From a checkpoint of a small CTC image transcriber: 195000 training examples.
Rows from block 2 of a small CTC image transcriber, named by matrix and row number. Rows with one number belong to one neuron. Each number is 128 + 24 x the weight over its row's rms, rounded and kept within 0 to 255. All counts start at 0.
Before each neuron's rows are labels from the 100 images, of 14848, where the neuron reaches its highest value: "responds to" is what is common among them. Only what is clearly more common there than usual is listed. The data: analogue clock faces.
# fc1: MLP up (model.blocks.2.mlp.fc1.weight, 768x192), inputs 0-191
# fc2: MLP down (model.blocks.2.mlp.fc2.weight, 192x768, transposed), outputs 0-191

responds to: second hand
fc1.530 [133 111 139 120 157 176 150 135 104 158 120 140 125 136 126 158 132 107 120 141 132 132 151 148 165 170 131 122 136 157 126 125 137 108 172 127 156 114 136 162 143 132 127 154 141  89  98  95 121 160 140 179 161 140 143 120 126 136 102 170 160  76 101 108 121 130 164 132 129 173 147 122 122 153 131 145 107 172 134 165  67 161 154 141 142  83 169 127 136 119 103 127 117 167 131 104  91 140 121 120 101 162 130 115 135 113 104 149 143 123 139 125  90 146 130 123 142 171 121 153 107 110 124 141 130 132 158 158 160 110 164 133 110 114 127 156  85  95 140 146 163  76 168 132 106  99 121 121 111  92 121 129 115 108 119 136 110 100 154 103 110 120  95  79 157 101 156 173 174 152 128 143 118 151 177 103 162 148 100 155 142 131 156 170 143 148 154 114 154 131 146 119]
fc2.530 [121 151  93 139 112 130 124 122 145 124 113  95 146 131  96 123 158 139 132 172 149 144 183 112 127 112 108 133 147 139 118 157  99 120  91 140 121 129 106 112  94 136 119 112 126 160 119 150 142  54 133 156 113 133 139 139  72  95 110 144 147 138 107 171 126 171 110 149 110 165 138 128 138  91 118 124 173 103 160 112 105 133 129 152 108 114 112 145 137 141 150 108 136 117 121 135 169 124 132 109 143  67 137 119 100 103 139 107 157  95 125 138 162 167 136 131 165 113 119 149 121 120 174  84 150 152 143  96 175 182  72 126 130 124 146 106 141 135 182 124 150 134 109 127 145 151 152 100 142 127 141 163 124 131 145 124 135 155 151 169 125 140 121 146  67 132 187 116 120 127 145 147 156 122 119 186 144 105 116 120 152 158 126 146 137 130  71 141 114 108 119 123]

responds to: minute hand past 8; minutes: 40 to 44
fc1.586 [135 123 111 128 138 165 163 140 108 151  81 119 166 156 161 142 128 140 149 120 153 142 114 128 114 126 122 104 115 106 112 142 115 152 127  96 128 132 122 141 165 149 128 177 139 143 154 140 135 116 129 115 160 145 115 158 109 113 159 108  96 102 126 106 114 127 101 116 117 111 139 131 131 147 116 118 123 172 108  79 145 124 115  85 178 155 150  91 166 162  92 108 122 149 121 107 139 168 100 147 130 123 136 111 158 126 105 129 112 134 123 110 118 164 164  99  94 124 157  96 122 139 136 125 106 154 164  92 103  84 147 106 173 132 157  97  95 142  61 171 120 108 150 124 111 105 101  98  98 143 112  66 133  85 103 132 138 140 110 161  93 157 140 136 147  94 158 160 126 126 122 162  89 139 142 159 122 162 163 125 149 143 162 147 145 106 129 107 156 108 159 175]
fc2.586 [130 112 137 126 139 105 134 136 121 110 127  95 117 130 121 134 125 111 120 127 120 127 180 129 156 216 130 123 102 170 112 110 133 223 150 132 139 137 130 153 120 125 120 131 123 141 139 126 127 138 114 135  94 134 122 106 122 145 158 138 124 106 130 169 142 139 152 134 121 123 143 163 127  81 123 143 112 127 135 161 132 135 131 179 128 162 186 172 104 173 126 193 119 118 124 126 136 134 143 122 126 170 123 145 128 121 141 212 106 149 126 123 115 158 127 123 115 109 130 102 127 143 127 135 138 136 138 129 152 119 184  86 124 125 127 124 133 131 135 130 122  94 134 149 115 113 140 155 140 131 131 138 120 106 157 116 113  84 115  93 136 147  61 146  97 129 105  96 108 141  83 121  85 117 105  80 137 113  97 200 124 127 101 122  99 141 131 139 132 106 158  84]

responds to: minute hand past 8; minutes: 40 to 44; minute hand past 2; minutes: 10 to 14
fc1.332 [104 103 115 167  80 186 163 130 172 137 125 133 128 157 159 120 122 146 142 120 154 119 153 155 169  78  82 101 115 155 152 143 105 121 122  97 123 154 130  97 175 188 128 142 185 140 163 175 121 128 149 155 127 115 153 103 124 104 127  94 135 131 125 109 145 147 121  99 150 128 104 139 106 156  85 119  90 158 144 112 111 132 110 152 109 156  95  79 106 120 103  95 104 103 170 123 152 116 132 127  96 115 102  92 136 111 138  98 142 137 154 153 158 106 109 116 131 116 119 142 123 162 119 113 117 124 118 127 136 127 118  93 115 130 141  95 109 120  79 134 130 147 109 119 121 125 144 142  57 137  85 114 165 165 136 127 102 135 149 114 132 114 133 163  86 103 141 125 147 144  96 109  74 154 135 144 114 158  94 131 159 119 136 126 140 124 105 113  93 111 146 127]
fc2.332 [121 129 124 151 113 152 153 147 128 124 183 122 128 143 158 155  48 121 130 126 139 134 121 133 143 114 115 133 123  94 116  81 119 100 149 133 143 118 123 155 155 160 115 153 104 114 114 121 129 179 118 125 136 134 136 121 135 136 131 124 148  93 128 112 154 120 138 128 110 139 120 124 111 134 124 134 135 108 114 162  97 133 120 131 168  68  94 128 123 143 100 191 124 143 128 116 159 152  84 178 113 170  86 125 139 140 115 117 149 136 131 123 112 192 177 122  84 134 130 117 129 121 132 180 173 142 132 164 146 150 147 130 140 138 119 175 125 114 140 144 134 103 127 117 111 113 131 111 191 117 125 156 136 103 100 146 112 122  97 142 189 111 163 184 104 120 113 156 123 125 120 126  92 117 118 143 126 116 117 151 143 124 153 150 142 111 150 222 149 110 121 145]

responds to: minute hand past 8; minutes: 40 to 44
fc1.381 [ 89 112  89 149 142 153 166 146  82 115  74 149 101 171 132 115 158 123 126  86 161 128 125 130 100  99 110 111 116 106 137 122 147 136 129 108 130 125 159 126 180 117 121 137 163 177 147 150 131 120 137 113 148 165 138 174  79  74  91  91 124 137 133 130 139 121 101 122 137  96 125 110 108 127  75 110 150 138 136 123 120 124 147 114 180  94  97 125 128 126 122 117 145 120 130 142 102 139  82 114 112 121 138 119 122 121 143 155 126 163 127 120 141 172 144 129 108 101 131 110 141 115 106 100 124 150 140 139 142 122 115  94 114 144  96  99 112 132  62 134 105 145 131 162 167 124 167 103  62 130  74 129 120 109  50 149 110 152 113 133 147 110 139 160 142 108 151 144 113 142 146 130  93 148 113 154 119 140 134 147 142 129 129 120 122 115 114 126 155  83 165 159]
fc2.381 [115 129 130 135 101 138 114 121 147 108 130 131 122 139 128 140  99 106 136 108 115 133 219 137 148 123 112 124 101 140  76 187 131 195 150 136 140 158 125 131 126 100 131 113 164 175 142 146 141 138  94 148  92 132 130 115  73 113 140 132 127  96 141 189 118 146 162 138 106 142 110 141 144  95 124 129 128 140 144 116 168 114 101 140 164 168 132  84 168 159 145 111  94 143 140 160 140 115 133 160 101 120 133 170 104 126 134 218 129 137 137  97 125 116 165 109 109 141  88 115 144 164 145 141 122 132 110 119 138 153 137 133 100 128 122 150  72 109  88 152 149  98 122 186 135 141 126 152 117 121 116 117 131  95 125 147 126 140 152 116 143 115 126 140 125 131 113 149 153 155 120 108 104 119 126 142 155 142 133 185 118 150  89 109 140 111 133  94 119 111 125 134]

responds to: numerals
fc1.32 [ 93 152 164 126 127 137 114 175  79 125 110 119 123 168 164 151 121 146 128 113 172 145 144 115 150  80 139 120 130 156 133 123 140 153 132 139 146 165 153  91 131 145 141 111 123 136 131 110 119  94 140 138 121 130 112  84 143 117 100 137 133 122 152 144 110 143 161 145  80 135 108 113 146 137 141 119 117 177 102 137  94 130 149 118 113 124 119  96 165 120 140 171  92  87 138 127 148 173 104 122 105 129  89 155 166 130 120 160 108 120 148 114 166 142 127 161 109 114 135 122 127 129 129 137 112 133 132  94 109 105 101 136 145 151 124 124  67 155 158 115 125 162 112 152  89 171 111 128 107 133 110 104 143 154  44  74 108 102 148 147 132 115  75 158 157 173 113  96 132 134 140 144  94 113  72 151 140 135 117 156  86 114 106 109 136 101 125 138 107 132 157 115]
fc2.32 [129 146 145  89 132 136 102  99 167 104 146 137 118 119  95 155  84  83 131 138 105 106  97 121 127 174 166 138 138  74 109 135 147 124 136 119 127 163 112 144 104  80 129  84 133 100 121 110 128 150 132 100 140 114 115 134 105 143  98 126 111 120 138 124 130 127 156 107 132 115 163 155 111 114 141 129 126 119 135 137 161 122 134 108 107 110 139 120 104 128 140 134 117 142 116 147 102  91 138 154 165 150 146 153 118 136 130  85 103 167 114 105  88 122 124 149 141 135 124 139 139 130 128 144 153 126  97 167 106 138 138 142  94 117 137 171 171 113  94 122 117 112 158 145  95 128 115 129 183 134 132 132 117 128 239 173 156  91 156 117 148 130 173  97 152 137 139 174 130 171 102 131 182 120 166  78 116 118 111 129 147 112 150 108 127 155 131  93 129 132  99 101]

responds to: second hand; four ticks
fc1.439 [ 80 146 113 122 138 164 119 137 130 106 136 102 143 163 117 150 150 164 121 181 115 126 127 151 154 135 163  98 136 182 144 121 137 114 138 132 132 126 123 156 122 154 102 145 163 155 135  98 132 128 125 163 160 149 104 148 135 137 150 153 172 138 113 108 126 161 124 151 123 143 144 141 101 153  58 119 140 149  95 182  96 117 139 151 134  76 160 136 125 146 144  94 129 135 152 130 117 116 157 127  74 139 167  78 129 111 152 163 151 139 174 138 131  94 142 131 167 105 100 106 106 124 139  96 114 166 172 161 158 130 117 127 137 145  88 113  96 132 120 125 116 123 153 139 134 143 120 142 161 157  70 137 146 143 132 140 120 145 111 135 129 148 138 133 159  95 137 117  88 114 146  97 173 115 164 120 147 151 145 174 106 166 171 116 117 138 151 129 158 130 166 141]
fc2.439 [115 106 152 124 105 134 134 117 110 105 164 120 148 130 116 109  97 104 163 172 123 146 181 166 115 147 108 120  89  87 127 122 136 158 188 144 153 169 101 121 119 144 118 117 146  99 123 124 135 171 100 109 126 135 125 115 130 123 149 103 129  93 108 158 156 122 122 113 140 149 130 116 166 109 140 129 124 105 156 180  95 109  89 174 146 143 125  84 132 125  97 189 154 143 150 150 145 126 141 197 118 136 101 149 126 152 126 120 120 148 158 109 193 153 146 102 122 165  99 114 136 128 146 180 141 124 141 171 147 155 169 167 128 125 129 114 108 146 152 152 153  81 119 163 106 133 144 141  90 149 131 125 148  97 134  95  97 141 124 124 153 136 137 151 140 115 130 178 132 136  94 117 125 110 121 140 149 122 115 178 150 104 124 124 143 114 122 160 159  91 137 134]

responds to: dark face; hour 2
fc1.739 [126 123 111 114 123 161 146 109 100 121  87 148 153 152 150 153 133 136 168  99 126 106 139 162 126 171 154  84  96 154 130  73  88  78 157  95 109 125 161 135 145 138 105 129 126 136 155 116 127 115 105 126 187 137 135 155 121 130 106  89 127 128 127 108 154 155 111  96 137 102 131  94 132  86 128 132 136 135 100 133  75 100 113 130 129  83 152 132 167  99 113 149 135 141 178 141 116 156 115 148  75 110 152 127 126 149 144 127  90 137 156 122 123 143 166 152 154 125 116 149 118 145 148 113  96 118 168 143 111 101 142 102 142 111 121  87 149 156 134 155 163 149  87 162 122 130 161 111 100 157 155 123  89 106 106 118 111 153 153 134 150 127 143 163 124 122  94 107 151 138 161 154 132 176 137 127 125 110 119 100 136 126 174 158  89 127 171 139 133 140 131 178]
fc2.739 [122 112 105 121  94 125 123 127 131 128 114 110 117 129 117 143 139 129 142 117 137 141  89  92 132 155 123 133 147 116 142 143 127  94  79 138 141 124 120 116 148 137 128 147  92 113 138 166 120  79 123 109 121  82 135 122  79 120 124 139  90 166 130 114 106 149 135 118 149 144 127 115 193 141 125 123 100  88 135 109  92 139 127  78 133  84 118 140 121  89 108 136 136 154 135 116 107 137 108 110  84  94 114 154 163 162 122  81 120  92 137 127 123 135 131 131 134 114  90 119 178 112 137  94 123 138 127  89 128 113 133  88 136 138 111  89 144 110 130 143 119  76 171 126 139 103 129 134  61 133 124  84 137 146 106 114 124 143 158 128 104 150 130  94 134 146 134 120 124 138 125 135 128 141 118 122 126 255 144  94 155 126 146 163 151 121 105 135 153 116 120 138]

responds to: dark face
fc1.348 [136 152 160  94 100 143 109 120 113 151  72 110 152 112 133 148  88 145 130 119 138 150 141 115 130 172 115 127 157 125 136  98 128  98 116 131 144 131 106 156 104 140 102 122 141 139 102 102 141 102 100 141 144 125  97 188 142 148 124 142 137 137 129 130 146 108 115 151 103 115 128  71 100 124 138 151 124 138 109 108 116 182 108 154 123 158 151  97 135 114 134 144 118  95 146 186 142 128  93 116 143 153 206 132 136 105 146 133 147 116 141 123 120 113 143 158 133  95 131 137 149 138 141 138 133 156 152  95  73 155 122 106 166 156 138 156 154  96 154 145 161 146 119 124 141 155 162 111 158 125 130 105 161 122  82 131 123 141 131 163 105 157  81  82 134 124 165 119 186 107  99 138 165 158 186 114 156 115 130 168 153 130 141 130  96 130 109 126 145 145 166 146]
fc2.348 [113 131 130 148 145 131 121 113 143 157 154 109 112 126 110 140 146 119 138 129 119 138 222 119 133 105 129 125 176 143 100 140 143 128 125 132 128 118 125 134  85 123 138 124  89 170 134 148 142 133 192 134 124 126 121 105 137 149 140 134 118 111 134 132 122 141 146  87 109 115 144 174 149 118 126 118 153 156 133 119 125 124 155 130  96 129  68 161 148 152 150 142 123 102 107 123 134 133 133 123 112 149  83 174 112 104 117 128 124 129 117 143 112 136 122 116 148 132 119 155 115 132 119 108 140 123 110 150 170 154 111 116  98 137 133 144 135 135 171 116 136 134 135 120 123  92 139 130 141 125 142 255 125 128 176 122 166 125 104 115 125  76 157 147 125 169 119 109 109 147 194 144 116 143  91 170 120  60 131 100 141 122 141 145 158 159 139 131 127 177 141 120]

responds to: second hand
fc1.78 [ 83 153 152 111 145 125 171 108 116 135 125 157 163 138 162 127 125 142 112 153 162 154 146 168 123 111 155 150 162 133 150  93 102 164 110 161 125 139 145 149 126 135 125 108 163 157  98 143 120 123 100 147 167 134 127  99 117 110  90 143 187 146 137 156 111 101 103 117 145 157 130 141  91 123  66 164 105 173 136 155  91  99 146 138 160 171 165 127 133  93 112 101  88 115 104  98 111 131 154 142 110 157 135 142 141 104 142 182 110 135 153  98 126 129 121  88 154 164 132 121 125 114 114 123 148  89 137 120 154 100 164 112 151 123 125 125  97 105 106 114 132 132 113  98 125 131 136 130 141 144 150 100 105  87  97 102 125 136 134 136 126 112  83 131 129 110 107 136 135 110  86 140 132 111 115 137  87 102  97 165  86 155 139 115 115 141 154 129 154 138 190  88]
fc2.78 [145 153 160 136 121 116 125 109 104  98 128 132 101 124  88 138 144 152 142 168 106 132 160 123 135 144 127 121  97 147 113 109 131 139 156 112 132 106 108 132  53 116 133 117 112 131  91 124 136 167 122 136 107 120 106 164 143 122 142 124 139 129 127 158 189 135 146 141  90 101 122 125 172 127 148 134 152 101 100 166 156 133  92 157 139 115 124 132 138 138 142 149  99  94 141 152 151 141 167 136 124 149 170 168 107 133 145 123 157 146 140 106 143 132 125 148 151 118 159 108 121 154 142 148 153 142 124 177 146 160 114 159  98  97 155 161 112 149 172 140 138 140 106 166 121 153 104 169 151 131  96 217 120 110 143 127 147 131 159 143 154 112 130 123 141 121 146 141 155 154 146 114 136  86 140 123 162  26  96 148 135 116 161 133 128 118 139 164 125 117 123 123]

responds to: minute hand past 8; minutes: 40 to 44
fc1.46 [122 151 152 124 153 159 158 137 123 129 123 119 109  96 153 108 129 130 129 114 106 159 123 106  87 155 133 117 101 155 114 106 102 155 114 150 113 157 144 109 138 158 147 132 168 103 154 159 149 123 119 143 125  91 110 156 165 133 153 146 123 133 122 136 103 109 149 138 136 124 112 110 139 164  83 116  76 105 126 127 144 151  95 149 147 109 133 137  97 101 128  88  69 131 127 118 123 157 110 113 123 109 128  64 120 117 110 161 136 114 162 113 154 169 137 169 121  66 152 143  98 107 102  73 127 116 118 138 101 135 152  98 157 134 120 141 141 123  93 101 105 142 150 119 167 154 195 148 126 151 111 128 162 142 140 116 133 147 140 166  86 167 152 135 135  66 138 131 109  77 114 109 137 147 132 143 164 150 106  94 112 156 129 137 133 155  70 145 110 122 100 134]
fc2.46 [138 137 135  85 111 142  95 126 116  94 115 140 107 125  73 123 120 136 134 135 129 155 129 108 141 106 145 115 113  91 126 146 110  47 155 116 118  95 120 135  96 126 125 121 136 157 127 158 114 118  96 137 135 118 138 120  89 128 150 122  81 168 127 170 127 116 101  63 144 128 170 128 177 121 125 134 159 119 120 120 158 150 137 116 128 116 114  83 160 119 147 111 106 158 140 125 116 127 119 119 145 106 110 123 110 152 134  64 131 137 123 127  86 127 102 116 121  90 106 139 157  87 117 137 106 122  91 122 139 149 128  97 117 133 151 132 135 111 134 119 125 144 168 148 121 127  76 106  80 130 138 136 119 155 176 128 139 166 176 131 133 129 190 148  94 139 113 145  97 118 143 125 125  94 146 152 134 146 146  62 125 110 173 124 151 114 121 128 191 106 153 172]

responds to: second hand
fc1.80 [146 107 145  97 146 157 118 102  99 113  38 112 160 130 152 137 159 140 142 126 140 144 121 169 103 159  99 138 150 100 114 129  87 146 104 156 144 139 141 123 146 107 117 124 153 137 131  98 168 114  92 161 118 170 119 200 129 140 157 134 180 122 136 140 114 107 118 128 111 113 133 135 144  94 104 118 162 167 127 133 146 140  99 141 123 169 108  94 114 135 128 130 130 119 105 128 118 148 159  96 153 124 191 145 152 148 135 173 127 116 125  89  55 108 152 162 103 128 115 162 155 106 141 109 100 132 119 108 121 109 141  75 143 127 125 143  99 161 121 111 153 131 132 133 140  96 120 146 144 114 120 122 116 131  85 129 130 109 146 139 136 167  97 134 112 129 163 148 139 156 142  93 123 149 143 161 153 154 127 144  89  90 113 141 149  78 125 107 144 164 113 133]
fc2.80 [109 119 131 141 161 118 119 150 115 170 177 108 126 121  95 124 106 108 155 147 104 127 158 107 129 104 128 134 146 143  83 122 180 104 128 100 153 121 127 147  90 162 119 100 105 123 131 152 130 146 150 121 124 115 127  63 109 166 108 127 126 143 114  89 121 155 141 107  84  95  93 121 122 151 146 128  96 122 113 148 101 116 143 105 132  82 108 149 141 114 133 138 126  81 123 144 111 139 108 127 112 159  64 180 102 113 142 107 143 141 108 160 190 139 108 102 154 136 114 169 120 193 144 144 137 104 109 123 127 133 115 171  84 139 121 116 147 126 160 121 137 133 132 114 112 163 140 114  80 148 159 177 151 152 122 123 155 162  98 126 166 114 130 131 121 150  94 118 101 142 133 165 120 149 124 130 128  61 121 125 160 132 137 117 133 180 144 122 118 137 161 132]

responds to: second hand
fc1.487 [158 100 125 120 122 122 139 118 133 145 110  98 173 162 109 159 133 146  95 120 115 101 161  94 136 176 148 127 129 139 132 104 109 107  90 161 131  97 104 160 119 142  86 141  97 133 111  87 108  87 128 105 118 169  94 128  97 130 130 104  94  96 119 101 151 123 163 129 101 168 135 143 142 122  99 131 102 169  89 100 114 110  86 165 142  94 136 162  95 118 124 139 134 136 125 138 137 184 170  89 110 140 112 121 125 102 162 158 159 153 160 102 100 109 173 123 125 151 155 144  85  99  85 123 148 142 152 106 119 106 159 163 120 149  87 109 111 145 109 148 100  82 117 151 111 112 128 115 125 134 168 127 134 128 129 123 157 106 135 146 157 133 126  76  98 149  87 102 137 151 108 130 115 127 101 145 105 153 131 170  83 123 115 153 103 120 121 128 147 134 127 110]
fc2.487 [119 137 145 139 191 109 130 157 130 116 123 130 126 124  93 137 112 122 124 135 122 132 169 126 133  57 147 103 130 125 111 130 129 136 146 122 107 132 107 134  77 137 125  95 135 121 129 124 129 148  92 148 121 133 129 106 113 118  92 143 134 168 124 185 139 120 106 112 112 135 132 141 110 110 132 143 196 136 123 151 116 138 119 153 139 161  91 110 148 112 136 105 126 142 135 125 171 115 136 165 126 109 159 107 134 130 142 144 155 140 139 124 168 188  91 121  99 133 104 120 117 187 131 133 137 137 112 149 160 143 119 129  98 124 145 143 101 137 154 126 142 121 117 103 137 150 143 156 168 115  74 188 133 135 154  84 115 114 128 122 151 133 155 171 142 101 143 196 129 137 115 146 111 116 173 137 138  70  86  89 141 129 120  97 165 138 140 203 122 118 178 125]

responds to: second hand
fc1.77 [138 143 144 156 187 156 126 113 105  92 130 137 115 119 103 113  91 107 130 122 123 146 164 135 131 142 150 157 112 152 108 154 132 156 142 170 152 132 140 140 135 113  99 152 131  95 152 100 116 145 115 116 132 140 132  80 107 144 143 154 100  72 134 117 127 101 157 138 160 136 143 109 135  88 128 110  91 175 165 163  92 106 108 139 106 145 118 130 144 138 120  99 110 125 126 150 131 123 127 141 103  99 157 157 120 110 159 128 133 158 168  79  98 115 156 139  97 168  96  84 114  98 105 126 160 159 148 144 101 146 153 118 142 120 105 152 109 154 122 112 121 161 104 131 140 154 155 124 102 146 133  87  85  76 141 118 112  91 147 127 116 106  78  93 160 110 139 141 110 157 104 153 129 138 148 138  86 117 100 159 132 130 161 125  86 155 146 138 117 138 189 174]
fc2.77 [126 131 145 164  88  98 126 113 154 115 119 128 133 123 150 133 180 154 118 143 118 120 151 121 136 134 120 135  99 121 166 121 128 144 129 129 117 108 114 124 120 116 118 153 115 181 118 132 125 146 112 137 150 134 117 151 146 115 144 110 141 197 125 147 158 116 151 147 133 120 171 165 144 137 116 139 170  85 112 144 155 140 113 148 143 141 120 123  98 102 126 163 125 123 124 129 179  99 157 105 135 165 133 153 148 124 142 170 133 131 126 132 141 149 138 130 140 110 144 128 118 169 118 130 149 114 142 127 139 146 116 102 125 113 144 143 135 139 124 118 123 134  96 119 103 131 152 133 185 128 124 229 114 169 137 113 164 123 116 124 155 134 163 158  99 143 131 108 129 145  56 133 148  76 118 159 112  48 129  87 133 105 108 114 121 103 137 160 180  57 117  95]

responds to: second hand
fc1.647 [103 141 135 124  78 158 158 154 144 106 165 136 162 116 119 137 145 165 133 115 143 127 143 173 153  85 151 106 127 141 162 144 148 165 139 126 103 116 110 136 143 138 111 125 162 158 115  87 106 124 120 131 151 120 122 100 174 147 110  85 125  83 103 118 103 142 156 116 172 142 143 123 109 145  84 107 123 183  99 129 139  71 122 144 107  90 143 129 136 158 157 139 120 101 134 112 116 125 100 122 121 109 127 128 137  87 122 157 138 116 142 131 129 106  95 142 159 131 148 139  70 131 114  93 102 155 116 100 125  88 113 110 101 141 100 154  85 105 126 152 123 113 150 104 101 156 128 164  95 122  98 133  74 101  71 121 146  93 152 115 135 128 136 127 116 110 117 158 134 152 102 143  90 126 149 135 107 138 110 174  86 140  88  99 147 112 114 170 120 105 162 155]
fc2.647 [130 152 141 121 167 114 131 119  96 119 108 139 128 120 120 129 110 156 112 155 111 126 216 126 134 166 146 148 143 125 125 138 114 141 127 131 133 119 108 148  60 108 123 113 102 128 120 107 153 122 112 164 143 146 112 170 107 126 133 141 122 138 127 192 170 146 107 133  99 137 151 147  94 103 129 134 174  97 145 145 114 144 132 148 148 135 120 102  95 102 156 145 114 129 134 160 151  95 163  97 107 151 141 157 114 127 157 125 145 157 118 121 106 139 132 134 124 137 116 124 125 141 122 143 134 127 130 120 145 144 118 137 117 134 124 157 142 139 165 121 152 109  93 115 134 132 118 125 196 118 142 213 125 117 197 139 129 102 107 137 148 172 102 110  89 147 119  94 126 166 137 114 150 101 125 133 145  23  70 127 128 126 141 119 107 127 123 154 148 129 149 111]

responds to: minute hand past 8; minutes: 40 to 44
fc1.263 [103 139 136 156 143 184 162 162 133 113 119 164 128 153 163 109 157 126 140 109 148 138 180 153 106 119 101  86 103 128 127 131 131 118 108  99 129 119 149 133 152 151  72 146 150 118 130 110 132 140 119 150 171 106 119 148 103  85 138 119 155 121 133 122 127 138 107 127 124 143 113  84 110 138 102 140 145 151 141 133 133 113 109  88 170 107 128 108 155 148 105  98 118 155 119 141 100 127 121 152  72 112 105 115 143 144 141 138 132 140 151  98 151 135 135 115  98 106 119 130 102 160 133 100 106 129 126  96 140 136 156 134 158 149 139 118 100 138  87 157 138 126 107 147 142 144 141 138  77 106  83  54 128 124 106 126  86 158 146 111 146 154 123 179 112 114 115 173 146  77 118 134  68 110 115 158 125 151 112 163  97 138 124 154 103  65 135  98 111  86 150 148]
fc2.263 [155 149 127 147 149 131 144 158 139 116  82 119 109 128 124 150  27 113 127 142 117 134  66 121 143 157 130 131 110 133  98 121 128 169 117 129 131 144 138 146 119 149 135 144 170 139 121 129 135 107 122 139 131 135 128 124 151 140 134 139 121  89 130 147 106 125 174 139 104 134 164 166  88  83 137 138 146 135 127 122 146 136 141 149 120 112 154 163 119 189 138 188 122 125 123 126  84 124 143 175 174 159 152 130 126 141 140 154 145 117 119 126 115 136 174 131 105 132 139 123 128 117 130 163 147 140 130 142 143 122 151 138 104 137 106 179 128 112 170 122 135 104 141  89 118  72 141 122 154 132 148 163 127  68 201 168 128 116 126  80 111 124 116 189 110 137  85 114 122 125 116 139  59 117 137 126 141 130 125 147 158 119 140 137 141 140 151 122 116 114 119 122]

responds to: minute hand past 8; minutes: 40 to 44; minute hand past 2; minutes: 10 to 14
fc1.678 [147  87 111 130  80 172 140 161 186 102  91 165 119 123 146 130 106 154 166 125 135 106 175 150 153 122 129 140  94 125 136 154 137 131 136 131 140 144 155 117 123 163 103 145 181 158 140 140 115 140 105 165 162 155 138 167  84  91 113 158 128 144 135 129 134 134 115 122 144 150  87 168 122 123 116 132 127 152 142 107 126 108 101 137 138 119 129  98 109 107 116  89 114 156 129 103 164 110 143 149 113  97 160 115 150 112 160 197 178  95 108 152 118 192 132 141 108  99 103 134 130 149 135 104 147 134 143  90 157 159 143  87 130 116 119 133 127 130  95 137 127 113 102 124 145 120 173 160 117 131  94 115 123 141 110 102  81 173 119 127 129 159 148 146 115  97 113 159 118  91 137 118  94 141 140 128 164 150 122 131 107 106 103 121 129 102 139 161 135  84 111 143]
fc2.678 [ 93 147 122 109 112 125 118 110 169 111 138 113 142 128 137 148  42 115 126 101 113 135 101 142 134  88 129 124 122  97 130 102 131  71 134 126 122 140 129 132 139 123 134 128 158  98 138 130 130  93 127  95 118 126 128 128 216 102 119 129 168  85 126 162 158 136 157 128 121 132 163 104 107 100 140 120 105 111 103  86  92 139 123 115 118  93 119 114 129 162 129 186 131 133 134 132  83 143 127 160 128 104 150 112 130 147  88  85  92  84 136 122 121 119 142 143 127 143 111 132 153 147 127 157 122 132 141 191 109 131 102 176 120 103 114 162 129 109 131 126 121 118 145  94 142 206 119  98 119 138 131  97 121 103  79 151 130 131 121 155 121  95 157 152 110 121 139 141 121 142 147 124 133  95 121 138 120 159 155 140 177 147 114 134 169 137 136 104 142 133  77 102]

responds to: numerals
fc1.395 [111 138 126 104 154 155 140 165 113 122 172 143 173 129  94 157 216 107 109 127 136 111  98 125 110 197 160 133 105 165 131  74 128  92 121 172 106 138 104 146 137 129 113 110  97 122  98 113 108  87 111 134 116 121 160  68 129 142 119 112  87  91 144  98 145 128 115 150 114 120 126 104 107  95 134 128 106 102 130  95  94 107 120 138 140 140 197 127 166 135 125 149 108 170 154 140 118 145 139  93  90 156 113 155 132 107 139 145 129 118 142 140  97 126 130 106 129 129 170 110 125 120 115 142 103  98 124 153 100 163 162 115 126 129 143 134 161 131 137 160 138 134 118 137 147 152 153 136 161 163 127 127  96  96 137 154 163 126 153 146 114 149  91 111 123 111 120 105 114 138  99 142  94 116 114 138 141 132 134  76 112 125 112 126 102 146 130 153 155 125 187 121]
fc2.395 [140 128 138 139  95 122 134 126 179  68  95 120 133 125 131  89  88 112 127  93 129 132 172 118 114   2 106 118 104 131 148 151 119 111 148 107 116 141 120 116  87 145 133 106 136 140 137 104 121 176 139 138 131 131 132 144  81 114  91 116 150 158 123 174 108 114 133 121 149 139 109 163 145 155 101 123 136 106 124 148 119 114 101 136 109 138  73  89 100  90 130  99 143 130 132 154 134 109 157 164 101  78 171  88 147 114 120 141 178 121 137 122 165 150 114 143 135 130 102 125 109 161 129 117 140 127 123  86 128  85 134 106 121 118 124 164  63 111 130 140 131 115 117 123 110 125 116 156  96 118 115 155 120 113  95 106 104 116 112 126 135 139 161 134 169 119 159 174 128 120 106 120 141 103 126 127 121 121 114 151  97 120 111 120 136 118 116 154 125 115 123 152]